config.toml
dataset = "made-up waving flags"
translate = 0.12
activation = "relu"
kernel_size = 3
steps = 2900
epochs = 7.6
lr_schedule = "linear"
Rows from block 2 of a small multi-label image tagger, named by matrix and row number. Rows with one number belong to one channel. Each number is 500 + 50 x the weight over its row's rms, rounded and kept within 0 to 999. All counts start at 0. Numbers have three digits each.
Before each channel's rows are labels from the 100 images, of 14848, where the channel reaches its highest value: "lies over" is the class under the peak. Only what is clearly more common there than usual is listed. The data: made-up waving flags. In brackets: how many of the 100.
# r30: branch 2 reduce pointwise conv (model.blocks.2.r3.0.weight, 64x128x1x1), inputs 0-127
# b30: branch 2 3x3 conv (model.blocks.2.b3.0.weight, 96x64x3x3, transposed, each kernel summed), outputs 0-95

lies over: flag (80)
r30.38:509685499508494468555448530514376451516487489556494482512436494532532503461512518445559511457550659506480393490526466523542422527604529515520525471511452603492445428482542438489458479498462451476634434484534506515581422480525478498521525468478482391530537498512475480531612547594497462486536420506462502447386460422516480405494443480486529546483475506463479503520508470501498497571483
b30.38:363539531490475545524490506450491489462442493478513555634577465539580485435506492476466528524532518588521484504445507496395451552470403443434450498498457450517488548486459557551590515515512552450531528501454568474523458467458510545463440524659439475547522541505543538377424452491476464521

lies over: backdrop (100)
r30.8:397565537478442431486499500455470479568536517352520602492490580551501472440537516454541422507558435445469556458554480507455470449467435548502471527485436469425483515494480502484474496439559512508456473458479527565594497473463441503434524449535481525494478408537500505527521475502442504497433539468567470504521462494564478513468619574548528495530502460366488468411453691527519472572432
b30.8:437538501445453516556503504515499515487488472520539486441493530444506488462511438449648489382544478481523497545498447547484468470505467479503533531469513511449567450573447482547531499566383486570427556480510430463469503445572467434492524531399481511463554419527490721556530518519509488470

lies over: backdrop (89)
r30.4:526561485547406461508596547472512571575492505349588501516511488588558445478485510476503524548620466493568472462479580459530563550519519473538501554483461449453522501498467502513435636478583493495476475486513526581568583463525553523515537450575436473496431505511449455545505532465490486514512527554471545475462373506502494498516604509520488416376499418482470407424462528531514452448445
b30.4:472558413539456483584539477473456555557486440602530488535507557492507495454554409521534449481491496593452559445534479571503492493579466480563574472425512566486547474546415452534446521553409502560471436480512460551489579490434518460487564577515451464450493464558424494640491417500556448483

lies over: backdrop (87)
r30.54:449495556494459456531519462412589628547514483517550463528493487514408517453527491509561479511568457586479450445515494437445604467545474577443447522549484506423509482589488526452485556507593470433490525415503476565469506550466444397515492490538408599464546543614548585563545621445452587477389571528552483512500467490442538478502533464471483510497540497450480463539444465487497491446508
b30.54:451553465452481587448504403423571517542557530474472604438513550457449530575551443514493520581548443505514479569459549604465521447569503489508525445483485475460499495525496469591494424456457484593426436490533462519504522515473454550579411480388548540477561483529504419454488533559579425470

lies over: flag (78)
r30.56:510671435508510478478512533529390468476503480572437548465493532534464463440499430519540500469502612467418458441515520448589530490569447465527575500441526506508468496519517556453578481481494542591622465524426435398475440428561407510492540496487375500553522553571467565539515576489456513534521529498468526442442567494474475436505491508508596489547508472517474434462550509510447596512462
b30.56:466539508517453498429482502396420443424535513453442569577511487524472467468446637530535506431487551496561489539438459451435529530477448476498457495511462510490439511478453631552604565423486523456559512527503476450519517473562478587455472469511387440498437507531538489383504512438476446570

lies over: flag (80)
r30.51:567300496452515508517441500559448523308473472421504370520497528453517491537539484546476463570494425448506495487483508487498468491444494584453427491435525437426540450548514548472473465433458492375510471548462552507473478458434497461484491487505454476518548526512502501502437448370500509541482531465489583468456573498444549481459429475434523540483496465504492476455529506608449552479523
b30.51:489483524570455451463483430439462482452372477459510473413470554445582450519494506461469486486420474568542414472472487500554501520535508502484511510545509429454404527367415594504471472533525594461479464497495645429465557480506538517424482558504509497495479480468580443389501514449491453461

lies over: flag (86)
r30.30:427433429544542501520471469453444530568478405548534429425481495518470547439515424455478445515491448458475444530422559542507464503486434505550467516415562610562522504534470492443476504528497525419488459470507504469497517499491537444610549484399440425502567530504427458475376418434522437573606493455528393518436484545499398491486464468425488523414504480472539534517491478520415542488409
b30.30:571483394484495517451562479527487551484484453524543424440463605483547487419549473495477482465467520582573485487565501546514527516559473466534527534536496448519432594491507546584468546451570556584509538534494567484433564450459518521442504622491438473428420535507510499478531332500581518500

lies over: backdrop (100)
r30.55:472442531502475473402547512505544543525450418400500511503480536510452525541521458520491514482563419467528448443518511507537550465340448471590474554416569499451484427500433460426449546420510529384425545430486527578531534466524453521540446577515440457537520515563610456507487529446455435543484514563573437535406411520591443553501570518554485446465483488491496459516509538493483436443461
b30.55:564578460491487473549506485522450469460480533566482500450515567404554460503487577481525467523529489593558576485537391524598429464538504495596574447412507509487491476459426518464527466496525468555397506519522462497478601472561596457481503552490450645468537504535438545495499441483524392486

lies over: emblem (40)
r30.10:505512479512485496458481533525518508560518541555546441538484521499518486458531558475435476467592477525447601489428625516500496435704452574463493529499425543513459463566478474508601445530507380590549513504515530470461542410502583554491546407517611492590435560538475579483448514493414492419488503458493528538465484412571518533492412507438507503470495522498432487534495472481486492484521
b30.10:392461503501508545496605517457551448559440465464526467482447566539422571470511509500475446554494558465597418472528576441438469391449411503469496476504493515533531471431457538464498442490565483527488432466484421554462477496409550590500409459428602502524563486442546511403534487508499453503